A small image classifier, trained from scratch: depths [3, 3, 3], batches of 384.
Rows from block 6 of a small image classifier, named by matrix and row number. Rows with one number belong to one channel. Each number is 200 + 20 x the weight over its row's rms, rounded and kept within 0 to 999. All counts start at 0.
After each channel's rows are labels from the 100 images, of 14848, where the channel reaches its highest value: "place" is the part of the image that holds the peak. Only what is clearly more common there than usual is listed. The data: simulated grey scan slices of phantoms with and without marks. In brackets: how many of the 100.
# convs0: expand pointwise conv (model.blocks.6.convs.0.weight, 480x80x1x1), inputs 0-79
# convs1: depthwise 3x3 conv, stride 2 (model.blocks.6.convs.1.weight, 480x1x3x3, trained with AdamW), a 3x3 kernel
# convs2: project pointwise conv (model.blocks.6.convs.2.weight, 160x480x1x1, transposed), outputs 0-79

convs0.127,200,200,201,174,200,228,212,200,222,172,196,225,208,195,171,172,212,200,190,200,185,214,160,175,179,200,212,167,219,207,205,188,225,200,170,179,200,174,142,216,208,200,243,200,235,208,200,218,229,200,219,200,184,239,199,206,194,213,173,200,200,192,237,212,230,241,184,191,203,173,205,200,187,183,234,189,204,200,200,172
convs1.127,174,231,200,175,187,222,207,211,222
convs2.127,191,212,227,225,227,177,200,236,200,215,196,198,201,200,200,200,200,172,173,195,211,198,200,241,247,216,200,200,197,200,215,201,218,206,152,200,219,213,200,192,183,200,198,233,200,200,183,238,241,179,214,208,172,200,244,244,202,171,202,170,205,200,211,217,197,198,216,200,200,200,200,200,200,196,253,231,219,224,177,188
place: bottom left (45); bottom centre (26)

convs0.88,184,169,200,181,200,196,217,200,200,152,174,204,156,200,191,200,200,162,189,166,173,217,179,224,190,228,186,213,211,219,196,200,193,200,200,200,200,203,207,200,201,191,200,217,256,207,220,233,200,204,200,171,214,200,196,202,253,218,193,200,212,228,206,200,180,232,208,212,194,175,168,175,200,200,175,178,222,189,234,237
convs1.88,235,225,222,226,209,198,200,217,185
convs2.88,152,225,226,200,189,174,153,221,230,134,200,182,201,178,200,231,200,200,225,213,150,169,185,234,196,206,236,200,205,217,200,200,200,200,195,188,194,200,185,200,210,200,217,234,229,178,200,200,195,165,200,162,200,223,200,200,192,200,156,200,237,199,236,171,200,209,212,168,200,216,194,169,168,198,195,213,200,185,200,192
place: centre (44)

convs0.145,200,188,229,233,221,200,174,200,225,200,197,247,236,222,229,226,200,215,192,211,204,224,200,191,200,172,202,148,216,200,153,200,178,200,150,178,192,172,187,200,208,200,182,200,167,200,204,200,147,212,203,200,173,174,200,180,200,220,200,212,200,189,201,200,179,186,184,217,200,212,200,182,200,200,171,162,205,200,218,207
convs1.145,189,231,220,194,210,221,179,173,219
convs2.145,240,201,204,217,185,200,177,179,169,184,182,212,200,183,175,223,200,200,204,200,194,210,190,200,228,171,203,200,200,200,200,200,200,223,201,200,156,219,164,253,180,200,174,227,199,242,200,200,228,195,204,159,200,188,173,222,181,200,167,215,179,215,200,198,192,200,199,216,200,205,186,222,222,195,229,200,200,176,200,229
place: centre (35)

convs0.172,189,224,200,216,180,218,200,200,200,208,157,230,200,172,200,204,200,200,212,215,237,231,200,176,200,210,210,203,225,196,200,200,200,194,200,234,200,200,224,200,200,200,215,200,217,200,168,133,200,202,192,168,189,190,207,188,200,233,156,170,200,163,218,182,215,188,200,205,198,220,200,235,207,239,200,181,158,239,189,200
convs1.172,174,180,220,215,171,219,214,178,200
convs2.172,200,206,212,166,201,184,195,224,200,200,186,162,195,158,200,191,211,184,200,195,237,181,249,200,200,240,181,200,222,238,200,182,200,200,193,200,209,201,191,200,200,200,200,200,200,200,178,200,200,200,200,227,200,200,200,253,197,175,188,171,177,200,200,200,200,181,230,166,173,200,200,200,204,212,165,200,201,175,181,200
place: centre (39); middle left (27)

convs0.460,198,200,200,200,174,182,221,204,200,217,219,174,186,200,200,244,187,200,196,147,200,215,198,178,212,240,200,187,215,207,166,212,200,200,200,200,200,152,177,200,205,200,190,236,175,225,200,178,206,173,200,193,165,196,235,187,209,183,184,196,168,167,200,227,196,170,218,200,200,248,200,205,180,180,166,200,183,178,202,228
convs1.460,183,183,213,180,216,230,199,226,225
convs2.460,179,217,224,206,195,181,168,219,177,220,160,222,166,199,167,200,179,177,197,204,190,200,200,200,177,231,222,200,183,195,200,140,146,200,200,189,197,205,181,229,214,194,237,169,205,200,157,200,200,154,196,177,181,187,201,241,190,187,200,200,160,174,233,235,189,200,200,197,228,200,195,200,165,224,184,200,190,210,197,200
place: bottom centre (36)

convs0.295,193,200,179,243,165,189,179,200,179,202,200,157,200,200,198,200,190,238,182,210,200,200,237,177,200,211,200,184,192,200,152,185,200,188,200,199,177,200,224,206,209,200,164,206,241,177,209,209,185,172,174,200,216,195,211,176,129,191,214,166,200,178,186,189,205,200,200,163,196,200,200,181,200,195,212,212,193,175,169,193
convs1.295,200,229,217,235,199,225,219,190,188
convs2.295,166,158,169,185,200,187,190,200,229,191,204,214,201,214,189,219,192,200,200,209,200,224,200,243,204,188,232,215,190,165,162,218,192,200,180,200,184,200,196,236,200,200,188,200,200,177,205,169,205,185,198,200,185,200,198,215,220,228,161,200,200,182,180,143,200,201,187,171,202,208,203,252,228,200,213,197,211,180,159,200
place: bottom centre (41); bottom right (32)

convs0.258,182,200,172,185,200,194,200,211,200,166,168,220,200,200,200,210,200,171,202,200,227,200,200,200,212,200,187,218,200,210,200,200,195,210,200,210,200,200,202,200,191,207,203,221,220,165,185,121,220,214,207,200,200,200,175,235,200,166,200,228,231,212,231,200,201,200,207,257,174,233,215,220,226,214,200,200,160,238,215,218
convs1.258,164,170,169,185,204,185,198,204,202
convs2.258,200,200,200,200,208,200,200,201,181,209,247,160,222,204,200,200,251,234,200,171,195,181,168,160,200,218,166,207,200,200,189,180,170,203,201,221,200,185,200,200,200,240,198,225,229,200,224,200,198,195,158,200,200,194,239,200,200,199,200,200,228,217,184,208,193,197,200,173,198,223,232,200,185,154,185,200,216,201,193,200
place: top right (34)

convs0.137,192,236,224,198,200,224,187,237,212,200,200,226,175,238,200,200,222,208,172,241,200,157,200,227,198,212,174,177,200,192,215,200,230,200,220,223,181,179,200,226,200,200,203,178,230,200,206,200,216,189,219,200,233,200,217,175,200,202,167,226,153,200,187,182,200,178,221,205,188,233,198,200,199,200,200,242,200,200,157,200
convs1.137,158,215,204,189,197,203,222,169,201
convs2.137,200,181,200,238,236,229,200,182,228,217,199,200,224,252,215,216,201,191,200,202,200,200,194,202,201,195,174,224,200,200,200,213,186,200,200,200,200,200,249,203,200,212,224,200,204,175,218,200,163,194,229,200,196,225,200,217,200,200,200,236,200,200,180,181,201,200,160,225,200,168,200,159,200,219,200,200,220,251,205,200
place: middle right (27)

convs0.24,184,208,179,200,194,193,200,181,177,179,217,200,211,229,182,200,189,167,186,170,216,200,194,166,202,200,204,228,182,217,200,192,237,179,171,197,200,200,247,185,248,169,200,148,200,200,205,212,204,219,184,179,200,200,219,200,200,236,200,200,234,207,200,193,186,157,200,181,200,169,179,206,192,187,200,198,233,247,217,200
convs1.24,196,188,187,175,178,200,203,174,162
convs2.24,225,257,191,217,171,200,218,168,206,171,171,190,214,232,186,173,211,200,200,203,227,200,224,196,189,246,203,187,183,186,205,200,218,200,222,195,216,227,200,200,243,167,200,194,196,200,197,200,200,206,200,213,200,200,208,199,177,172,186,200,228,200,200,200,220,185,200,200,192,200,210,183,200,186,238,200,206,198,200,197
place: top right (52); middle right (39)

convs0.404,215,174,203,206,215,187,200,168,200,200,252,211,200,231,200,200,202,240,232,200,193,196,200,173,195,200,227,200,200,165,200,191,182,205,200,204,192,214,197,200,179,200,190,219,167,152,216,203,235,215,234,179,203,195,218,196,186,200,204,200,200,160,169,200,200,200,200,200,270,200,200,225,181,254,200,197,200,200,197,200
convs1.404,180,195,213,170,167,208,207,194,170
convs2.404,200,200,216,200,200,200,201,200,200,198,172,200,202,158,154,215,200,220,200,249,197,214,200,203,200,186,204,167,203,225,200,190,200,200,200,200,175,211,201,207,223,234,193,140,225,212,253,214,200,200,197,202,191,225,219,200,200,189,200,166,200,200,170,198,201,194,140,200,200,173,199,188,223,201,200,200,241,160,168,155
place: middle left (36)

convs0.43,196,180,180,200,221,238,260,194,166,168,196,197,161,200,236,230,200,200,179,190,219,200,200,197,200,209,207,200,182,188,200,157,200,200,200,156,220,211,228,179,200,200,239,200,189,211,206,145,200,200,176,200,217,200,192,240,200,213,200,202,200,228,205,200,200,200,200,198,200,200,215,245,200,183,191,194,164,205,215,186
convs1.43,171,194,174,186,194,215,212,222,231
convs2.43,173,200,224,200,200,177,219,225,178,221,191,200,211,235,196,200,203,200,174,151,211,200,148,212,204,185,206,202,187,230,200,225,177,184,167,236,217,200,222,188,170,200,156,229,224,234,200,200,188,165,200,203,204,176,200,200,200,149,205,218,207,156,206,187,254,200,187,200,215,200,200,222,182,197,176,160,193,151,199,219
place: middle left (43); centre (31)

convs0.392,207,200,200,222,200,202,226,200,217,190,229,210,232,193,208,201,194,237,194,227,215,218,224,194,200,235,189,200,200,200,200,200,172,206,200,223,200,159,172,200,200,190,200,194,235,168,187,166,190,220,206,200,172,195,172,200,216,222,222,200,218,164,249,211,170,200,200,170,221,183,234,236,188,176,184,206,200,249,186,200
convs1.392,199,178,185,177,186,167,223,223,208
convs2.392,205,200,245,187,194,200,200,234,219,234,203,200,200,205,200,185,200,212,211,198,207,200,192,177,171,200,152,203,204,159,200,215,236,221,200,177,200,251,197,234,200,200,200,210,200,200,200,200,207,152,195,209,200,200,200,176,190,183,200,195,200,221,200,217,231,200,200,218,228,243,200,180,210,188,177,200,211,199,200,200
place: top centre (27); centre (25)

convs0.243,219,200,200,185,200,212,181,200,260,147,236,223,221,200,225,192,200,221,200,223,200,236,173,200,183,181,200,172,192,184,200,232,198,200,175,190,241,231,190,200,233,200,214,191,189,181,200,200,184,191,175,186,175,157,192,200,243,180,209,200,226,186,173,200,191,200,194,235,220,200,217,200,193,201,187,200,200,184,215,200
convs1.243,222,218,214,167,175,188,227,201,198
convs2.243,200,200,200,194,200,213,200,182,200,200,159,200,189,175,206,163,180,222,200,192,188,189,197,200,167,219,216,200,200,173,200,226,139,157,241,140,173,225,200,200,200,209,214,196,225,203,173,200,201,225,181,167,209,193,222,197,200,200,165,200,200,200,161,229,200,200,200,200,227,188,184,198,231,227,200,174,234,198,200,233
place: middle right (39); centre (37)

convs0.308,166,190,227,199,226,200,200,200,173,201,192,172,188,207,200,227,255,200,187,205,185,228,225,205,219,200,200,218,200,247,200,200,211,200,199,215,173,174,201,200,200,239,155,192,175,214,188,205,227,194,202,186,200,198,179,155,200,179,213,188,190,209,191,189,174,200,195,203,200,232,200,186,213,250,198,207,183,179,245,226
convs1.308,217,198,208,205,157,168,190,213,189
convs2.308,155,200,164,222,227,200,221,207,200,200,200,167,200,200,195,189,203,200,200,175,200,200,217,209,200,205,223,226,200,253,200,203,218,200,153,178,200,173,190,200,200,199,198,191,198,173,172,192,187,200,212,200,200,200,183,222,218,200,200,200,213,200,170,243,160,230,210,197,200,200,193,200,200,184,200,200,167,200,223,164
place: bottom right (37)

convs0.431,232,153,185,211,200,226,163,200,200,237,176,205,194,185,216,200,210,214,211,212,228,220,209,200,204,203,200,156,200,200,202,200,210,219,199,235,203,200,177,188,181,224,201,213,200,171,239,210,214,200,215,160,182,236,200,180,194,200,200,200,233,138,213,249,200,191,200,207,200,203,200,178,185,172,191,169,202,200,200,200
convs1.431,183,180,178,212,215,200,222,234,221
convs2.431,224,224,222,155,200,169,183,190,172,260,217,207,186,183,179,200,178,200,214,213,164,215,200,198,192,194,209,192,200,194,207,232,193,200,200,174,184,200,175,200,209,193,203,205,235,207,200,236,201,186,181,200,220,182,179,184,181,153,212,165,170,200,166,200,225,200,179,200,200,231,175,200,183,227,200,197,223,184,174,200
place: middle left (37)

convs0.328,237,245,200,200,195,200,215,187,200,200,219,199,156,189,228,224,182,199,209,190,200,198,230,200,174,200,144,200,164,180,199,201,196,190,200,199,211,200,175,218,200,189,196,218,189,166,200,211,227,159,200,220,211,161,200,172,200,228,193,179,234,200,200,160,200,173,200,200,200,175,173,192,238,209,226,200,219,200,186,216
convs1.328,199,160,216,205,178,170,210,213,211
convs2.328,214,204,200,200,200,181,218,156,183,200,206,160,229,193,238,213,232,200,193,228,215,198,200,184,209,213,221,241,200,173,160,233,200,179,200,212,193,177,213,207,200,200,206,210,204,174,221,217,200,200,192,168,200,227,187,177,188,200,226,216,202,155,200,215,200,200,214,200,200,175,211,251,183,186,235,187,227,200,196,200
place: top right (41); centre (29)

convs0.102,197,209,200,200,200,185,201,200,185,217,192,209,200,197,213,211,173,215,200,231,238,223,168,167,196,200,200,200,191,181,191,212,193,261,235,222,226,172,200,200,187,226,211,200,176,200,184,200,200,179,188,206,200,193,210,186,200,200,205,231,164,270,182,180,249,215,188,200,200,204,215,208,200,222,200,225,167,216,170,200
convs1.102,171,215,221,187,188,221,165,205,209
convs2.102,200,200,223,215,245,162,200,194,216,200,192,211,207,200,226,200,200,212,200,210,200,197,200,199,161,239,200,177,200,200,212,200,152,200,194,219,203,213,199,195,218,200,200,200,212,223,195,200,230,211,200,160,185,185,243,200,202,203,196,216,193,221,200,194,225,200,151,194,200,175,191,200,200,164,200,200,188,186,200,183
place: bottom centre (55)

convs0.311,200,256,177,200,186,200,181,211,177,140,200,195,200,200,186,193,200,200,200,213,200,227,200,189,200,237,201,171,224,187,195,200,181,187,200,200,239,200,200,168,225,227,232,180,200,169,217,182,200,200,193,175,242,187,209,200,180,188,190,170,199,179,202,200,197,204,200,200,221,226,200,213,195,175,200,228,200,200,266,199
convs1.311,166,212,224,181,193,191,180,207,228
convs2.311,211,210,192,200,211,199,200,200,200,214,180,170,200,194,211,200,205,200,192,200,235,200,189,200,190,200,210,200,170,244,200,238,200,208,175,193,200,200,200,179,200,200,230,175,200,185,214,200,229,209,198,200,210,236,200,200,182,229,184,173,200,234,231,215,231,243,183,176,169,199,200,175,219,200,197,182,210,165,200,143
place: middle left (27)

convs0.169,200,221,215,177,171,188,223,200,203,200,200,191,162,200,200,188,235,237,237,200,167,187,200,200,204,200,168,200,208,217,179,200,200,200,214,186,168,233,194,212,172,178,200,203,200,202,200,193,213,200,200,200,175,175,164,200,131,193,206,174,214,192,200,237,200,239,200,200,198,200,200,236,200,169,247,200,176,200,193,200
convs1.169,200,202,216,175,193,218,160,175,187
convs2.169,171,191,219,172,200,200,212,253,240,205,203,197,200,235,238,220,171,175,214,207,200,227,218,203,167,232,219,185,196,200,197,160,196,195,200,197,190,200,223,155,232,206,194,200,204,172,200,222,217,200,199,175,200,204,200,159,215,200,200,174,229,195,160,213,244,200,153,221,234,190,221,198,201,248,204,209,240,194,200,228
place: middle left (26)

convs0.225,183,202,186,221,200,219,189,199,195,200,200,181,200,188,213,200,197,200,175,221,195,200,206,168,207,188,220,178,227,200,200,196,218,223,200,200,170,172,205,166,205,162,200,205,193,191,170,194,168,200,200,181,229,161,204,200,200,177,200,200,200,222,200,219,238,203,162,240,211,156,200,224,218,257,200,236,149,191,200,200
convs1.225,214,210,201,218,233,219,196,229,226
convs2.225,185,196,208,185,230,178,203,200,215,200,179,182,225,225,200,200,178,200,236,190,186,245,215,241,200,197,200,200,194,199,200,218,200,194,202,183,173,200,207,191,189,148,218,227,210,160,235,216,221,207,180,206,174,199,200,200,184,189,200,215,207,201,216,200,200,200,181,179,200,205,204,181,161,203,200,182,200,200,174,212
place: middle right (30)

convs0.149,200,200,190,204,267,209,200,207,189,200,165,181,169,241,234,204,187,174,190,212,199,200,173,167,200,195,201,218,216,175,188,200,200,200,200,213,186,178,223,200,200,199,202,222,200,200,200,200,242,200,234,207,200,200,233,234,200,214,200,202,189,150,240,200,212,239,197,207,166,225,212,212,200,162,213,200,200,200,218,208
convs1.149,177,201,220,168,203,185,199,167,182
convs2.149,190,204,231,200,223,167,170,228,230,200,200,178,200,200,208,226,196,190,205,236,200,200,200,149,238,157,226,183,187,200,220,200,174,200,164,227,201,171,202,193,247,208,208,200,223,173,200,200,234,187,200,191,194,216,168,200,200,200,190,200,197,199,206,200,200,178,217,253,204,186,190,196,202,200,222,193,200,173,164,217
place: bottom left (39); bottom centre (35)

convs0.361,202,206,178,200,200,250,226,200,197,159,216,200,174,177,200,221,200,158,183,144,200,211,200,220,200,195,197,200,182,200,200,200,216,167,215,190,181,192,205,200,176,179,243,200,230,200,259,221,237,206,200,200,240,200,190,200,231,200,200,227,200,218,215,229,191,200,200,203,200,226,197,198,189,202,202,185,198,221,171,218
convs1.361,209,214,185,230,233,191,224,208,220
convs2.361,160,189,200,198,212,223,190,199,185,167,207,179,182,197,200,205,174,195,199,178,203,200,180,200,178,200,170,200,196,200,188,200,200,219,131,200,191,200,199,200,164,200,200,216,200,209,209,200,227,234,191,236,200,184,172,200,213,185,180,200,233,243,200,210,200,204,180,205,131,160,248,200,188,197,200,217,237,153,200,172
place: centre (42); middle right (31)

convs0.294,231,236,180,200,200,162,231,162,193,200,200,200,192,203,232,178,170,200,197,227,200,200,229,221,208,200,200,208,200,241,200,195,233,184,200,233,200,200,206,214,233,200,200,189,233,200,184,165,146,194,158,200,204,200,193,200,200,159,200,200,200,209,184,174,164,169,214,222,200,200,186,163,205,221,200,198,200,212,200,214
convs1.294,196,178,204,188,151,187,189,200,185
convs2.294,182,200,200,201,200,211,197,200,203,171,200,200,200,184,182,178,170,238,200,173,200,215,187,231,203,218,200,224,219,200,227,199,201,172,200,200,214,202,239,215,212,200,178,211,166,215,191,200,180,244,187,200,213,187,214,162,146,184,173,200,213,200,220,200,226,200,200,200,224,142,215,211,213,183,183,206,186,207,200,240
place: bottom centre (40); bottom right (34)

convs0.74,200,160,175,168,212,222,200,196,205,200,195,196,183,167,247,223,212,217,200,232,200,223,246,205,210,205,200,179,226,200,220,230,189,193,200,172,207,200,240,228,180,197,200,200,219,249,200,191,200,198,204,184,171,232,200,164,209,178,222,200,237,200,200,232,172,190,189,200,205,220,226,215,200,200,227,208,180,185,206,190
convs1.74,193,180,189,171,169,185,183,183,179
convs2.74,211,200,200,197,211,212,200,187,193,215,183,200,205,226,194,200,200,232,208,180,215,200,200,198,201,238,220,210,170,188,160,221,200,189,176,229,176,236,155,218,206,228,237,185,245,215,252,197,191,201,200,217,186,178,200,200,148,200,201,243,165,168,212,200,200,201,175,171,235,225,193,231,181,200,200,203,200,200,176,199
place: top centre (50)

convs0.81,200,200,227,184,200,150,214,235,240,192,192,186,167,172,191,200,200,189,200,212,232,199,206,205,158,200,169,218,165,180,213,156,200,237,235,237,200,200,179,200,163,216,200,213,219,214,201,227,200,240,200,228,200,200,193,198,200,200,220,243,211,200,171,200,183,195,200,200,209,205,200,200,200,200,210,182,215,223,200,180
convs1.81,219,187,160,198,200,171,201,195,177
convs2.81,178,200,200,186,146,167,200,174,200,226,202,200,191,191,174,200,200,200,204,200,173,159,200,224,208,200,203,166,229,200,200,200,200,199,200,200,210,205,203,213,207,200,167,140,200,189,182,230,163,223,161,177,175,188,173,200,200,205,174,200,200,200,195,228,214,200,219,165,221,188,200,200,200,237,200,200,232,169,203,200
place: bottom right (46)

convs0.280,206,197,167,230,231,172,200,200,200,200,219,220,200,200,215,236,235,200,220,209,217,184,192,195,200,216,182,220,210,200,184,179,200,200,200,200,144,200,200,231,184,200,200,200,163,191,185,189,184,151,213,214,200,209,228,189,155,198,188,218,200,200,174,200,199,241,237,200,200,200,181,176,208,146,204,218,212,174,219,200
convs1.280,213,207,199,201,167,196,198,191,153
convs2.280,200,153,156,200,214,185,184,200,203,200,205,191,200,166,206,200,200,173,178,181,197,163,200,180,200,215,171,192,223,208,200,191,200,204,220,200,200,212,211,181,222,200,224,200,200,241,200,194,189,240,177,221,194,188,213,172,185,235,200,147,200,179,189,200,231,202,183,200,223,202,164,179,200,175,214,170,215,223,192,200
place: bottom centre (47); bottom right (37)

convs0.432,217,200,189,159,200,191,203,193,201,191,218,186,200,200,200,239,198,179,219,181,190,200,200,201,152,200,161,187,195,200,198,242,200,200,192,200,178,150,189,228,189,200,200,197,216,241,177,232,200,200,200,237,238,190,198,210,200,213,200,222,210,215,203,189,192,154,200,198,200,232,255,166,214,212,200,190,187,196,214,173
convs1.432,182,228,203,226,231,179,217,206,189
convs2.432,206,220,200,178,170,200,237,191,177,168,181,196,200,196,200,200,213,241,169,200,200,170,200,198,200,200,167,204,200,187,217,221,176,200,168,170,201,224,200,219,213,158,180,174,177,178,207,158,217,220,189,180,200,231,192,170,167,205,180,193,242,200,200,172,238,195,200,193,179,200,185,200,203,190,198,200,200,161,193,179
place: bottom right (55)

convs0.208,200,230,200,191,184,221,164,179,196,200,220,234,204,194,200,219,200,213,207,172,205,152,233,200,224,200,220,239,191,183,203,191,189,217,172,158,185,225,200,200,221,200,174,193,192,172,163,200,200,170,186,205,189,188,174,188,200,202,254,216,203,200,170,168,185,206,200,200,200,200,200,200,181,193,160,156,213,213,200,200
convs1.208,174,161,203,203,184,198,182,181,179
convs2.208,256,222,200,236,204,213,197,183,200,200,200,200,200,167,200,200,216,227,232,200,200,199,195,200,200,159,192,200,216,200,227,183,200,193,200,200,200,200,184,200,205,180,200,234,200,200,233,200,206,160,230,210,200,200,186,200,237,200,168,167,180,200,200,200,175,198,213,200,141,210,189,220,204,179,181,177,145,183,200,124
place: bottom left (53); middle left (33)

convs0.113,175,202,190,213,197,227,204,235,217,178,177,192,215,185,166,229,214,149,200,171,231,195,210,200,196,221,216,183,221,200,222,200,200,212,185,204,172,177,200,178,222,159,200,209,220,161,198,240,218,194,200,180,200,219,192,218,200,186,200,200,189,168,230,190,200,199,200,166,203,211,179,212,150,215,192,213,212,186,175,233
convs1.113,202,182,183,214,216,217,227,232,222
convs2.113,184,200,217,200,231,200,200,206,200,200,245,200,151,200,200,196,205,214,211,159,178,200,206,201,204,255,162,200,215,200,200,217,192,182,200,192,200,200,239,180,183,200,200,189,176,206,183,209,200,168,200,224,209,218,189,200,200,200,243,200,184,193,200,200,200,221,225,200,200,241,200,197,196,207,175,208,259,233,200,198
place: bottom centre (100)

convs0.27,206,233,197,188,153,200,200,205,158,233,188,162,200,200,153,200,195,200,200,199,205,236,207,200,212,200,148,200,202,177,166,200,182,204,200,200,191,217,218,212,212,200,219,177,182,200,200,171,179,200,242,188,200,177,224,242,176,196,197,187,221,179,200,190,172,205,172,213,209,200,153,212,177,190,198,192,184,190,195,184
convs1.27,213,217,190,192,215,225,178,221,235
convs2.27,234,225,192,201,241,219,248,236,201,211,185,202,189,200,200,200,185,202,200,200,194,177,191,162,160,185,228,175,198,140,198,200,206,165,220,161,177,190,193,179,206,206,200,213,225,154,224,226,201,207,219,190,200,201,202,200,189,229,171,163,208,204,180,200,188,200,212,200,210,200,238,200,198,164,212,167,159,200,170,196
place: middle left (44); bottom centre (25)

convs0.304,200,163,200,230,156,200,200,200,181,167,215,200,178,200,244,200,200,200,200,199,193,226,206,177,206,199,209,187,201,200,224,184,200,205,200,200,174,200,169,178,242,147,198,172,200,213,250,223,180,230,200,244,197,242,171,200,200,204,200,200,172,227,204,200,172,189,200,200,200,200,200,204,223,222,200,182,170,200,200,200
convs1.304,175,193,191,175,186,173,176,187,178
convs2.304,188,226,200,212,156,192,205,174,203,213,184,165,218,200,200,201,213,145,200,194,223,202,187,163,200,167,187,164,175,200,216,200,200,200,190,199,200,234,200,200,226,200,187,220,254,218,223,243,200,201,210,166,200,201,200,244,220,232,184,217,197,220,197,223,200,191,200,200,207,200,220,184,200,200,200,200,198,200,201,200
place: top right (56); top centre (38)

convs0.246,200,204,200,233,181,200,200,149,175,200,200,152,200,200,217,224,200,213,170,200,199,190,190,200,177,209,209,187,194,204,200,200,199,213,205,225,207,199,200,174,240,200,224,207,194,220,200,162,172,200,202,218,213,180,179,200,200,224,200,232,200,198,158,214,250,200,185,200,209,166,239,200,200,200,240,232,200,156,226,200
convs1.246,206,207,175,217,220,167,223,224,203
convs2.246,186,204,206,200,182,188,214,213,241,202,163,184,200,170,245,200,194,209,187,187,178,184,221,213,220,204,158,203,143,181,188,200,188,213,195,143,200,190,196,194,220,192,173,200,206,191,207,180,201,184,193,181,212,205,159,186,200,183,229,184,207,189,226,215,200,242,226,200,193,254,191,200,200,200,200,228,210,178,183,204
place: bottom right (43)